{"model": "image captioner", "dataset": "rendered made-up planets", "train_examples": 97500, "image_size": 32, "crop_scale_min": 1, "horizontal_flip": true, "rotation_deg": 5, "tokenizer": "word", "vocab_size": 28, "encoder_arch": "swin", "encoder_norm": "rmsnorm", "encoder_norm_position": "sandwich", "encoder_activation": "gelu_tanh", "encoder_mlp_ratio": 3, "encoder_head_dim": 48, "encoder_fused_qkv": true, "encoder_bias": "all", "encoder_qk_norm": true, "encoder_parallel_block": false, "encoder_inner_norm": false, "encoder_moe": "top_k", "encoder_kv_group_size": 2, "encoder_num_experts": 16, "encoder_moe_every": 2, "encoder_expert_mlp_ratio": 1, "encoder_experts_per_token": 1, "encoder_shared_expert": false, "encoder_patch_size": [2, 2], "encoder_depths": [3, 6, 6], "encoder_widths": [80, 160, 320], "fusion": "cross_attention", "decoder_width": 192, "decoder_layers": 6, "decoder_norm": "rmsnorm", "decoder_norm_position": "pre", "decoder_activation": "gelu_tanh", "decoder_mlp_ratio": 3, "decoder_head_dim": 16, "decoder_fused_qkv": true, "decoder_bias": "all", "decoder_qk_norm": false, "decoder_parallel_block": false, "decoder_inner_norm": false, "decoder_positions": "rope", "decoder_cross_attention_every": 2, "decoder_tie_embeddings": true, "residual_init": "zero_last", "optimizer": "soap", "beta2": 0.95, "lr": 0.0011, "beta1": 0.95, "shampoo_beta": 0.95, "eps": 1e-08, "precondition_frequency": 20, "max_precond_dim": 512, "one_sided": false, "adamw_lr_other_params": 0.0016, "grad_clip": 0.5, "steps": 7900, "batch_size": 128, "epochs": 10.4, "lr_schedule": "wsd_sqrt", "decay_fraction": 0.2, "final_lr_fraction": 0.01, "warmup_steps": 150, "weight_decay": 0.2, "adamw_weight_decay_other_params": 0}
Rows from block 2 of the text decoder of a small image captioner, named by matrix and row number. Rows with one number belong to one neuron. Each number is 128 + 24 x the weight over its row's rms, rounded and kept within 0 to 255. All counts start at 0. Numbers have three digits each.
After each neuron's rows are labels from the 100 texts, of 14976, where the neuron reaches its highest value: "tokens" is the input token at the peak. Only what is clearly more common there than usual is listed. The data: rendered made-up planets. In brackets: how many of the 100.
# fc1: MLP up (decoder.blocks.2.mlp.fc1.weight, 576x192), inputs 96-191
# fc2: MLP down (decoder.blocks.2.mlp.fc2.weight, 192x576, transposed), outputs 96-191

fc1.176:157123118137141129147101094111136161089129132098087098131154102155153121090146209141146108146138111113165161119137105150151153110117117137152134069115137134116088101126111150126114107166107165075120166126133092141104121074129191133150144129126114140143121154138099128113154145139161129114
fc2.176:086128142113121118109134171155122123144107158121146135114109113116097133148106073116123126112123114108105119112121145097083109129126104113099165147106105111125161138102155108155153130071147070151149096118086198114144127178130127118129115109110108102107113095088153133150124140107123122150
tokens: "rings" (60); "gas" (23); "with" (16)

fc1.203:105137113100088114152092117176117111165114118097159088153173121169172165160150130128143183105099109127158097128157157141109157114095120131115101128161134105125134127141136108139160141163112128123151168167123112114111096106114129110133166137114175115128099110117141145119099103172125144142
fc2.203:106130117088107133159113133120122104141098116098150136107126133140139149157152098109136161159117076106164128128101145114098114122117130130133143143150123107103126074137113127132153149158095098118122132153127114113141107139112166093107144141141168120138125123130126154155121102159155150116
tokens: "three" (64); "two" (36)

fc1.135:111083119127154150130131095129107120092100076103136107120158105147102132130135143120098132111133113106131093113145155138090096154129102128154104111149139143149116105174130125147159151117145099113127138123157108131164155151121119131086153088094108146101096101176146171145136112122156153093
fc2.135:127116169144126136130153143146107097087103100108129152078138140133092172136110139092144152165144094134117094161114138091146122141120117099163129085115096128076107091162104107141149157126142104106160150108112102100143133147109110116113125111127157125102127124136164138150128112098178142131
tokens: "-" (100)

fc1.426:144110167108126137180110117140157099131139119081156099101128140184189172133107107115141127165100119123091131133116152165097121107173093092123121120161130142129140142131173128101128095116141150140106101144120104089131122120123059151098134102147100174115123116132116140152152109141113075109
fc2.426:120129138157160120098118151115153158143111137189137149140080148176099109111148126087126124134164115141124105177154115111165136101122172117119145117129087073124120118118094129159161156130112130110157094123158119139126071140155152110116138145138117118106130128135126128144132143092143095183
tokens: "moon" (95)

fc1.454:120167113153154104118124105094127123141125121109122063149157167118148150182132160173106180111133123118120140088135133108121130120114159134125114101107145125129155113113142147115118155122103149143142132156133090128119106106096096128132099138121096122168089128171142173072127113131081157142
fc2.454:133088135102166115143115144189115114150128135124143161073150136115091184117120109107143100125118100133091114111092144127111130187138125134160146113171128130128107142152114097134104132091149091132116113099115158100148163162150131112100145142147141097121180154080150122133113130119134102146
tokens: "cratered" (59); "<end>" (38)

fc1.3:091129115094129150164133138173101140116123106109155102134155100191128092128110118158125106147128136102117142147083158136102129104145108136105100115143093133152153132119155134126139130155130160125145099104116103130185156154097095137113134138108083188099091127128095127173145131164130103139
fc2.3:125104104132129123103114167121119119118135156118142137103044130108122194107161134093148085121168100146104112140151132082191137136144139131134130139122094096129095101115128155151160161158129115132164096149145121125127122121109115129137128140163157147131152127098130117084135134089113143116
tokens: "moon" (91)

fc1.533:101114153132125140053115146155158130129124163132122136188151128114158113174158130146130123108138144118088076156120123118122122150129094132138095093127118135161070102152153133143143141127117120153111123133176150161137110164140089156135131178139154136107130108113160149129117130110138131137
fc2.533:144144118117132144171131153123101106118146108114112149091141150100067192098103119117147136145139080129183157086135147092106119148132148142149163103133138123079161123114100142116126131130155139108176128113081103092137095107108136106137109108099119125159153145121121153120141123134157105096
tokens: "three" (92); "two" (8)

fc1.391:106071125091137125151157101136112159156152115122144129159145131140144093101133120148142096176123120126136125108121160165099147141168098117110114129189160123131172084142134151133102145132131124131135118165132111099130138131141177108119137107151164154110129144143122169136108110128116161156
fc2.391:105073127086127126108126170137085106127142115093144137129091124126110219140147134110091074135128091141077127130088136075131153113148092096168148127130097125116117120090132158102164127150144144131147113144106119102118034152142126118131084121171164175125106138139122135140136134118132152150
tokens: "rings" (80); "world" (17)

fc1.204:124107108105069141107127096113126172129106124100145109129119166213119110130145140130100118117123093083094123119103165073140114151104139137127126133159134116146131137158134117150134148113100100176137178115076077120150085131143126132124099157121159141130098111123144108131120152118100128133
fc2.204:158148104141152141139119135141117101160109095151130140114169115012110173125121129130147135114137132150124116119151122166141127113180132151134112127107105123104134089138117103129119111124146151080141086169137146133109147132086141103128138109152106144122143138135118140072129098147180120120
tokens: "three" (100)

fc1.127:178162130129132118113136133151121086130117115169117150093135163155128106107095122156115136130163111111109152121128116118149165070117159119094136167134101132150115107150121115125132135113086176157068131131119099113122161137093173130144139141210132111134128121105080093150158103122139145098
fc2.127:120104169107135148126121165159113148117113120080140134125079134120073189097135117093144118132152115102078135114070149080133152146133114121142155149138099126102106120086078140096109159142114094125135137132098132104171059120151115113153105127107124139118141125154140088167133139108149141170
tokens: "moon" (52); "moons" (48)

fc1.119:142150121140157118137103096143147104167114088111099141082118122128097149092112151135139167123107151169171123158127133097121105157099154149075122100108122166143130122157104113159106118122160155118108135151155097151089132076121116148149141158131135097147156110160167117144098118123133155125
fc2.119:137124126124108104095144168112087160102141162124139110173140138118151114109115120149085071147134127072108133112138144136105166105150084094134133178122121077119126137091125103112158133130079111115114116074109171102151108163119130089120120098120137166094095141112089150118145136146145115142
tokens: "with" (100)

fc1.433:135136151142124104159149152138138122125096135145129163134089147119158100128098105097087119146158107124076117179110074138113091128135135124099113126141129121116123119162143131140128121150113145143105167155164153070143102137118125127134057103172147108102130128129112096124146140064112132123
fc2.433:124109130126137155124133139132124107130147096100113113072138129135103185144145139132169134117116121141156125105142161131181143170118119143196118098132138160135129131112115126124141140126172119110171108128088087202149144095113128107117184177093120157142149115095143132125134124164165110111
tokens: "-" (100)

fc1.290:123141147127140096114137128170123103147185126177147175119118171164121129126135119146181129131086167188118107090170106138140158118123157107091115095118118134115122137140077146159110140108119124160126134119166082116121092102116114177110115138134098110148107114138157082112129100137107136164
fc2.290:128131115132122148093136166125129148137107125096113117139194122078099158133105099114130139138152118118118138139096158100112127098144126180117140142157144134151124108093157131130134121110156123125110123135122159130155174129117108077157128123105185122129119119119140170125114172140150144118
tokens: "one" (100)

fc1.62:153132097143152126122127147127153089139102109123092096125157106096167082154142128106098194144159142130156103123132106125128143133123143138139110173090127063110123104168172148156130125119087122105154124135135118124137103118121188106123127107127130094145120129191130133129119140121146154152
fc2.62:109137129113127143131120108120118126162113129095159123095075119148130184130138143125190089103118093146099114109135157090154163131098127100132178130135115141134116106166081167090155142137161125149172138116103114154164091093106087131140144171084103124188139102078128105138145122120099162154
tokens: "cratered" (100)

fc1.570:150100143164096076119124104143152119101150128141124111117175148140127134131108106134107095112145098148091149098129138124148105065100140111136106109096133150128139134156107121137175127113138159174111145073109112112132156109080137118133125101147125101132161147124105120221108111135084136118
fc2.570:107118170115154155172136167157105124136129116129116142130098118151107181140149147081168134136148084137123124091097138137145113123123116106174158134123135124091105089093126134120151148139150154145131162127103117120171072133150127118160126130079152139108141120193154118132148143111141133117
tokens: "-" (100)

fc1.538:134156115113146104150105136124094131133145109139130150111145148145089139121109154137177143089146109142124079105137096164093120127127138103112124127122117152122138130165145071113118076105142056112177171144125122132122105146083110114142163143100125124134117127184161111150123081123112115084
fc2.538:133104166113124144149124174141104140097091106107137165108121150107066144109135127095137136137150092126121107138110114101130131118115147129151137121126088112122124137114129112130156138139109096096151109123092104108142101159114110082137095131100125163124104130143163103193109098134180130139
tokens: "one" (100)

fc1.4:126163098180127106117162129131129155120125106146156117132162122115161061157096108142134131111118161152120138126112138152108151084085132126159088103148141054142154124115126142151153128114124131138126154138122070152153098141116075129142102145145119132139110097116126145155115165132131133108
fc2.4:122124148086128155147099119165136119143140122121084152098112165109093249128136103114163140149118072110136122107137133112157092180153104131133154135124117181108091116136095119100108118145113115108161084145143139127151126132130163088150142144133132177144131147096120145082127090157147131104
tokens: "three" (100)

fc1.429:127144120122145132144133130100119137098149103142125133115155121123096096112141151157104141107158136140103131184106119122126122146168093136153150126129128057162165105119126143194155170127126133135094136120105103114126194099094098140113087102136129125118142183107135106171129143119151159122
fc2.429:099087141143101139139138123148136122124142122116092156092121121147148187146129122080106109138121115140137091107143125129161136152092139122101096106118115205114079147158134109121142129113154116129148116120154110108145083140163148127142141135135140123101133077090120142070120144126130111135
tokens: "-" (98)

fc1.304:129102114103125153136138116112138164098103121119145170110140137135122094113142148134138127130111148141084087158129114101180110169140097132106138085145117115123177162122154141177147134122161124169119147133135118118099092123160142113125140135051132174126098136154127145086134147147153152129
fc2.304:150110164127139114143129140116110105125146115103143117148098146127079207142114154112156133121130152126146112142104141104127162152127136102135140122122104107142117130105092167093114143125113157122147154127108131078157079162139121138108110159174109130131136101239122095169133126074110107132
tokens: "with" (78); "a" (22)

fc1.100:137152079092117097145103135126104131117158113092085166116163154135154113115150164133138140134126095117166082162153099133096118111130109107103112132126132160170148079132120105119117119109152137138136135135117131106135107068125138146162130127159135099142130136176122149120090091164086092136
fc2.100:153111129088125139128117155132100129121121155120158125142102134109100207103127104123124117151164124096108130131110132073134149111146107099174150142123112115110135138098119140110134144123132124086110133108094133106132043185158129120123100121116108147131104125185116094159133140122144153149
tokens: "," (88); "gas" (12)

fc1.18:151170134150130118138066138155133115113124148115167117141102135153136145137099129171153149127122142155165128129119134136136107124158155092133128119137133169139153157143115135095134150104126096103114121104109128085128089144137095124103153126085111161107143134144126107175134162177130099156
fc2.18:145116130104145145094128162105128128110102134166145139116117105124113204162164138123162098139133072152104105171138133080150138108142125105117135109132103108130147144150123131077163134124133086171151130120101132149145104126131102110125155137176132134138127126109134080138131141102121137150
tokens: "<end>" (100)

fc1.16:089142099109138149101135163149145135130116113086112157124107130137090141141138095116135173142145106099132138115149141131135173117154106168088120132108145117168122128152110170127142153137084157152138144114134153123127133139096148151125117162116137093134138077138174126133142139118133209143
fc2.16:152122141143137101138147105117103154109167157157135120125149157117121120099108134142127081124118132169155109123079149125102111150125145117157145129147139145075099140122115114140096114113155086103099140111127114117174105118135096110147104112120122138136152171146114118091100076090136057127
tokens: "," (49); "two" (30); "three" (21)

fc1.39:086097123102138127118155094136127121166185099116148087133127126139165107145175134137119091147123048090134139100092162145117151126163134133131135108150125155134137094125173138113125102158141138117135116174130094124095110126142144126141115103165113139116082122107134152155130125121123118125
fc2.39:091089140088111166144137131135100094144134143114156108110104130104147192160163125113115094136148109139072119132079120080113129138148098093151129137177094123127136127089127166118155110159149148169143115151145125133151057159134121105129096092186163175129129141109105158099129129139123138162
tokens: "rings" (100)

fc1.239:150164114152108129157108159128122132151100152144143112097134119143118159138104110159167191109112124182158114130092116098120136116118073105111137154138129160115142098147106116137114109104131134080143144122073096087098108096123090127127172126096127156095104103162121139155099142122136092118
fc2.239:108120129099147158153116158117130135091096143131161123117106119110077200156134149085153148169134094138128135119104151088151136100145107105132141104137104134120152102102111116133147134124114097127127119115087142127127077113129112087145113112144143143140111155128150105164118116075134129151
tokens: "<end>" (100)

fc1.461:179122121113129093100132118140099127126138112130128150117113144118120165107124132146100129105108149103119102176140100159167089151116136120076124133129115163144132096129158140151138171111172105132095122123162123111097050136107126105126153098092157139116106135194140154071114081107136118121
fc2.461:145103149112148128129135160139133146089104143084132106137118156140099171104109125094106115145128132110122158132077153098124139112144101089147139138114115146098113151070132148119149116110126125120122126103112135101104072185183115124139083110164135169096144154212118118181110149111125130155
tokens: "moon" (70); "moons" (30)

fc1.149:101121136133139130116147143139172152093105119098118129156132134125138143126153148099125144110080116162144099191175115100133132167137109112137124097126109131128145125093154123137139124129109113112167138146183159180145129125153091125116132120098092162096113115120173204108129154145178147119
fc2.149:128139139127140125167127134092107110151132114137151146115111115110115212122117133097190123129153101114112158094115144131110110144137107117151174166114122103110132085131108166124140157149145139131136157099110169114155068146111125127160147174100151116171158123145108116077135148103119105150
tokens: "two" (97)

fc1.389:127109115111104102136151090138129134155118124174111143093133178118168145132131109167163098127095094130149151120109096142136148109109129142131095107172129160117147085183116127115129103149155184156123128132120122114145088108103121101102133128126132128137104122152129137215135130130145080177
fc2.389:118113152108112146168109154104125101110120146085141135123098107098106212100129126078114107118148119105095145141114148078117134118137098087164159149122102130106136122078101164135149152154124113107122119136114125120149034178116131118168098127138150150133095136137133118130120131120137165130
tokens: "two" (72); "world" (21); "three" (7)

fc1.518:095125135085132169128119137102120090114112120083120131144174147151109134132144123123126147137124101115143116166158142132096104146138122117097129138121109151169118107117162148170136126143128132118149105156150152087150101165131137102151141095095123140128078108120102162167115081155150139137
fc2.518:156109167114119131137143142129126123109111143075167132082122139119105179124097124102161112133144093119100125167128116067098162123134121109148131106119102117143157131115101114100145180132094129101140137089072121115130112139148104114132092127144156134144073107163128095157109101124166138135
tokens: "<end>" (100)

fc1.2:097116120165133101129140143146140134135124145079168147119175135131085150090133107124172122131145129122122107144162112127106155091106112147112193117089130121128165096167117111109165146117102142147147155119156095118127092129143096095111106144131107089122132147123137099087143124103115130141
fc2.2:164141127138143115091108111154145153144135101201101132120122149091151153166116119144133151122100096137140114124126156132111154176146164134129104103175155126137080154089137143106108126116138100111135135114108143139150183131093140114117152111107171153135088105185153161177133111162137082067
tokens: "with" (100)

fc1.317:152132119098158117131135162170130095127159095194130146128164121134112154148095112125135150070109108117165148159125150133104114128108113158155088138109126128110128122191162137119077117127110121126091134144126094127118042127111159131152176130111151106096125084100130159113120124135136128138
fc2.317:123124138088165156168136158109140148096140130121107120139096164111096181121108099099125149163164080133142154127076115090099133129120112083155164121145115127108157110124117153144150147141140110140129124111131139085131053151133089110129105146156144168134143120176111113155096110133159157161
tokens: "two" (100)

fc1.250:167174137128107122121136119140127138164123089148154099121147119131167087106125138128112107123152138107153139168144108146132069137146118140139059110130153127151139141142163117153157107117109120091092150112125102151138156116077111135148112136115159086132162099120170149129131108128143147110
fc2.250:096113147116124127153137166135102122087117136099119154110105152128106189143116128101147142144119110148118106072136147094113164126119157103131168107123107136113130127108106146132127171141145098162204121149126145125137139136137156102093165122171107172122096139104118127116127153140124085130
tokens: "-" (100)

fc1.77:125112148169139167101136137141156125134174103157105130163122090124131114127113109140152164134139146129136134116140097132128116120138188092108125105132147159188111138155131122106158130082131146116114099082122145201155150088138123138116135160086117074112145118181164139150103107178098130127
fc2.77:122146090118144090169159145143130114108125113110139147101129176112125212107107137100109109139117118134130115128116153076095139147101101154143150110129110116098140118102136138136106158147121117111123148113136103055151131184115121099147132124163148172161126134072127140074139132105144102126
tokens: "one" (100)

fc1.194:093114138096130162095141107161113158135181128079099135112136096152165144169173136122122106147095090130137155099097122128101148122153115103136122118171111170129130076155169142088135086118156126119114101154127103113114103116148134110136096088171134175092095139118142133119126128164097115144
fc2.194:097081131079114155133107162120068114131134149133141117148115151091108163147147152126101119144136136147081090115082134093099136138140104102152112145150114126134141149073113168111135129148123139151138118180139118120120104156153149105117112067153169183128132134161132143141107119124125114147
tokens: "rings" (95)

fc1.286:133150180129139164077118141154104154163137133154069101122139121101138132139125153113140145121071149157159102142172090173167122112108143152119124128133160135152113096141087146150099141125114147098115118168158125147113089101142174171131158143142116154158110114174119126091135076171106137170
fc2.286:112130064116077103160112128110126149113104117080184163137125156123133111116116106158117133118152110090128148076102175064087134153138120108158150113135099141081140138108128125099163094081134097130143159107099164138119132133124104083141100125123114117117135143128114145183122172095135115094
tokens: "three" (100)

fc1.144:111145104150162147188140121142175124125118104124137104102149135140128160121071124140138152106146126125135166096084122143091132090148139105132142124127112128095136133165100130137087141112131118112113163076121162101148109105108136128064173131136116119091153109106127118144142125121150129151
fc2.144:165098130126127125098136136127101124109079140156147136118103114115080184138140154103107094162145122156068085165145125060198129116110132139154123132112115112104108143111148143124163155160132112137135103128128129124117094158108110108140116139117153092146130094149131074082126112085128110153
tokens: "rings" (100)

fc1.569:140106135141106111143083138117094107151123123145096082095108126087139130089133127150101095083180130086125093103159126127129131182133127118154104117140132107114151139132107123159126130122148115129104136119134135154138106143121087110117144068134183144154154134098143121132103117120137152116
fc2.569:147127158107138123122137113141103133099076149149127166119151157119060129140148158072146161165115092176144104116131169078169143130116134167145138113131121152104109134118163128138133126140148132108173116150100111126140158124116147102110123125123108106133122102175136156118141106106142110124
tokens: "cratered" (97)

fc1.521:140139193109170131089081141138156130169158116161099122137148109155147112106102154094104124096107103173120108082179129119155152105152117162156137111142141128132120116121091151116129153134117144109113116137123127151144137131150119121115127172165120127114127120159136153115132137195128101161
fc2.521:146119105106146112148127106105144119120126114089179116118096147131120127119136091117148125152150147092125195139091129126065125111088077073129167182122124092125156109107130152122123135144122110120078136081122148109150090126132142132137105118112131124134136149116114106140121147083107183111
tokens: "three" (100)

fc1.320:124157145118111127130113115153130120105143145110100137130113133106122100129104162137156115147128132157106157144158164096152128113164143116126132121125159117164119141103102129141167145121093165135129164122132086129153070205097158125141088137134117150109116116072123126122147137091151191158
fc2.320:151110103144147142132114150112133143120091116144134120118143140129097113124137102131043103140131105084137121107112111164088137149137104122148125091141076148083150113113136112098118103091149075095135095152112184137125171108135123147155142106147151136127145126175134137149119124176121066064
tokens: "moon" (98)

fc1.93:104160098116164104141134147157145117123127130154103120113134110146092146130104141149093139108103115091149147154117110131108165078148121135107134150137102144149102119130125143142111143099157126115096132166064105109136071113106082106134115130122156145123137150157112136122143068115149110121
fc2.93:150097167158098120151133136137113160131054141144163142137146141123083145159139153127100091172135128139103111154135157076198132137145163168162106138120110123122117144074136102114135159149118153141119112096140120137104137183105133109148104133113131124151124111134146072148138119109150069151
tokens: "moon" (100)

fc1.189:182132137091139111119115150156101094106138130128127137129103122125151129160134084174136177112112152117135116156113114151181082148127096133117121142107101141126116098142130132134116138118154108134123111090167163153152074135102115114151192136082151111100144117192132099087094087152154172122
fc2.189:140111142113139142147110144133104104081115125069132116136118168101083183105129135093158161132165116114128144141108176081128128120130102128156144140145094142125148116108073154159180119109127140078128144111083126109117038123123129082139112113130141130122119133140115119171108122133154149140
tokens: "cratered" (100)

fc1.500:163152161167115129111154098114145129100137141126165115147149141109136094097151070134156095104141170153112137146084124134123117110066110139126120115146125086150197118130132123127118156097114130150108147145127102163151107151128070152131125095128104122109121121113161156147129158118128127101
fc2.500:086116120124141124143109162161129123137117135173082129104120138143088183157097152112123161166119068130122090117164121129171145199168144107150115103140122167137072125130126089109148115109155144121197097128149093107106151128090153096126160142127130148111135134123119144122126070161138098151
tokens: "-" (82); "cracked" (10); "ice" (8)

fc1.571:153138082089124124190149176113127132113104149153098140130187128124171111104107139160134119146145147131179134113175098137107125110159149159103110122104188115151113164163113137118121147116110129152145161123145104129129147112128163146124091119139117112109159120079104111155169100175130125122
fc2.571:107163129086129153095142174131135109139126124132123142127090113128116186096110160137141121135138089145128151162123114087115151132105110085140150137130134123114094136139127166099131142120170146154135158110119083125171060118113127096100125152114133131112148104126093084127183138120114121139
tokens: "," (99)

fc1.365:130107097079111135142150149137105139131109139136122144151181115145110133129103110122104098162157150128144098110218113140142158156132125125122115098143135105142113112118144131132105161092117075132142112142137110089136112112149146140117135131097136133144102134145139135093130099168125143092
fc2.365:137109132118140149099145200125122152143144120113135152114090139128140195084113135130102106137160104150127145156121135111132183108142107098150136171131113110108098144125124145099138148148128116114128155137085100095132070160129131109087093127134121143130112119180130099183178135117130137167
tokens: "," (100)

fc1.534:150165153119141114082147112141113112111167125172161157156110091122189124131079080117133094143154182155125142176154132143118095120128146143128103139119140105121153099135163124142135142110142138137120108088157120149154163174154105154143098202116117126090105109133100127155144137136150131132
fc2.534:081111151140124150167135169099106118122114123090099133113131187128077188105141151128170152109144058137146123087118137117129155163120132146146142089169115154125138145127066140140137117126123108092179144169099120139115084073083151110120133143112141147164137130119133132123121130139137113091
tokens: "one" (100)

fc1.549:163148092081137157170081098113120105138097107154118114118185131171155144093119086169123156109142110097150131126140164144120111131110155098121118154095149158145138143157082101123141127087134150131110162069170163105187128151116131126124146115112135166125127134181097128137131099156106122114
fc2.549:161126154141117113134154145112117100107097126084149110139088123115130220097118121102130085143155121129106120158089131081121136109123095112151140132098114163106078142097148141090151155137111100128100095125131112117119082191160106111150100122113129144141131122169097130126129163138148123147
tokens: "rings" (86)

fc1.537:171182114158149144081109136135129122102103144116126144143130128135144095116124133146141151119122149142171163119180117143115086101120136149139124114112109129129123124101136141128128154142153148118120185097140131125127141112154094125125096127106077141141137113097125101141141098124086198114
fc2.537:108102159127134116145130151171118144112159122121130139098119160095117192150123105134116120153138098113117114122107161125119181193140129139157126105152133123117138147128086121113113100102121113130137109139136163118159136129088139110131156139150153122139115143147129189101158148144172057086
tokens: "cratered" (98)

fc1.478:172177172109111109108126119124135111099133110173124140100108132132154152112135137128127142131171143178160127153132137135148113115122185129094089129115118101154110121117159146116137181137126171113087116110146192169143131206109125172098089116153153083127125125081104145155152147139144121115
fc2.478:095111114118144139155131171125114112118124131094128128109137138103103139115104121116100132143125105085135124099149133098108140169137096126171156091134116160103157127122101112173139124124124064125180132131132119099128109093133136097157133138114111149122165132103142143127127137101148106119
tokens: "moon" (61); "moons" (39)

fc1.292:104147104108129141117137127160107130126159134124158150114117089149112138145130141150150089099101134131105115140110148138130155102143065124142160117144104131115140154141113136093129080120161113159141100155070083106178169108144123126117114113143108162114089151167152095156146132129118125122
fc2.292:122105149105167117110136175153121105131080148155135128107074126105096193128163136069092123155128107155090145137146133097193125107134125123155122136135066103107114113121108131158151136141154131139156096165137117128108106108111157124110142109183162142105151142068140148108139121116132147114
tokens: "cratered" (100)

fc1.101:140151128172105140081113127162124093179144146096120127106110173115085175134130107141128143134146133131129133130121129145097096098061159145164159109106148171101134096122125092141146118111160131152108152131141095131125087121154128112121152112161108101119102123199115084149117059121111111116
fc2.101:126140141098122134145126120114138186145146125130102138179104147124133175105139117101122066077146083158135153065125153144189156099133091121162117128150121110146113140081133147119172125166142129151122121166111160124132095134122129123148133119144161169104140134170135132170142173131117124084
tokens: "one" (53); "-" (47)

fc1.523:120162120186128126125140160109120114138096126127138119074122111155101169115088140166175137134181100109126088150124095143136113123135150124112112119135115139136114142152110138143171108158155177134157177145123126153125107089116116114115151097135157126141121111105103139112085121118126159095
fc2.523:125110147094125141114098108135147127137108134128137134147171158108070102138166103091099147131086121141137111113140157091122125129125176156142150094129152131116103112113106114130083159122110082155115080122106111105130157143148133107118116153110098100136112115146153136118153131134156082148
tokens: "three" (83); "two" (12)

fc1.437:083115135094118165125127109158091133125152122120119139110140131148161098125167114140139095158114089138164162120058131122124155103162107089121138135161140149136125104148142128100093116127124140113131156141146075107108139105149128090131137120132116124089123123150127138142156131134126114120
fc2.437:108085119104126140132122142129080092153133132110145126132112129123158184150155145112103097133130123132080125120081120101110132120151077105164129136145115137141131134085148182120148106153146125156144110153148125107132047157150139098117115094178159191093126144136118147108109127139126137158
tokens: "rings" (96)

fc1.499:142137114093130120166151184149090108143138144121117153110147099113172119163056106112122125124163115146136109108179111151107164136100130133088118126112137111135123109161090092121148121112138112095135142129102116102141136109093121118134121126117126091138137145132112136097152074140134102106
fc2.499:128122135111146124142139174122109125141134137141143149132062125125110191086123126111144129145188095148120164140121105089158178095125115101160157177145098116092118116145113169118170125131163099114117135128105095118143036139106125105096112138117116152159117108147119115158171113118159165143
tokens: "," (100)

fc1.356:126124106103121133180129112125148109119153104104124152106127126146139133123118122161163144107160140129165144103167171105108127132129153146129127153139139159147120120137100104138114113110115143146098117151143103069123138119118147127126110120101149134129118116159105154094126095127102125163
fc2.356:121124137096121095125110171099114136121142131156146113158099127130123207121127114109105125151154122104136153136109103099145131092121090104179117150118098135083122120088150154114155151135129127108100123127098131134111062180150127133117107109181140149139124130180134123131146152143135131145
tokens: "," (100)

fc1.164:120137119125140132125098123139102128125107154093099123120162093100098140118124177148120130104115147123135113144182133137130152130136149138149133096128127118127122151169037132126097129120140164156127129106103114117103126116138128083195122176122153128138158161117170135118129136120158130112
fc2.164:162110121121136118127129101132145159146120137162172100173125142168133066120137141146102108122112148131132141107084122137094136089105096107103115172123140133141146165081215124113107137126121086140083135102130152143146156148146132151107117075141119121118113100194094130147125126132069141139
tokens: "with" (98)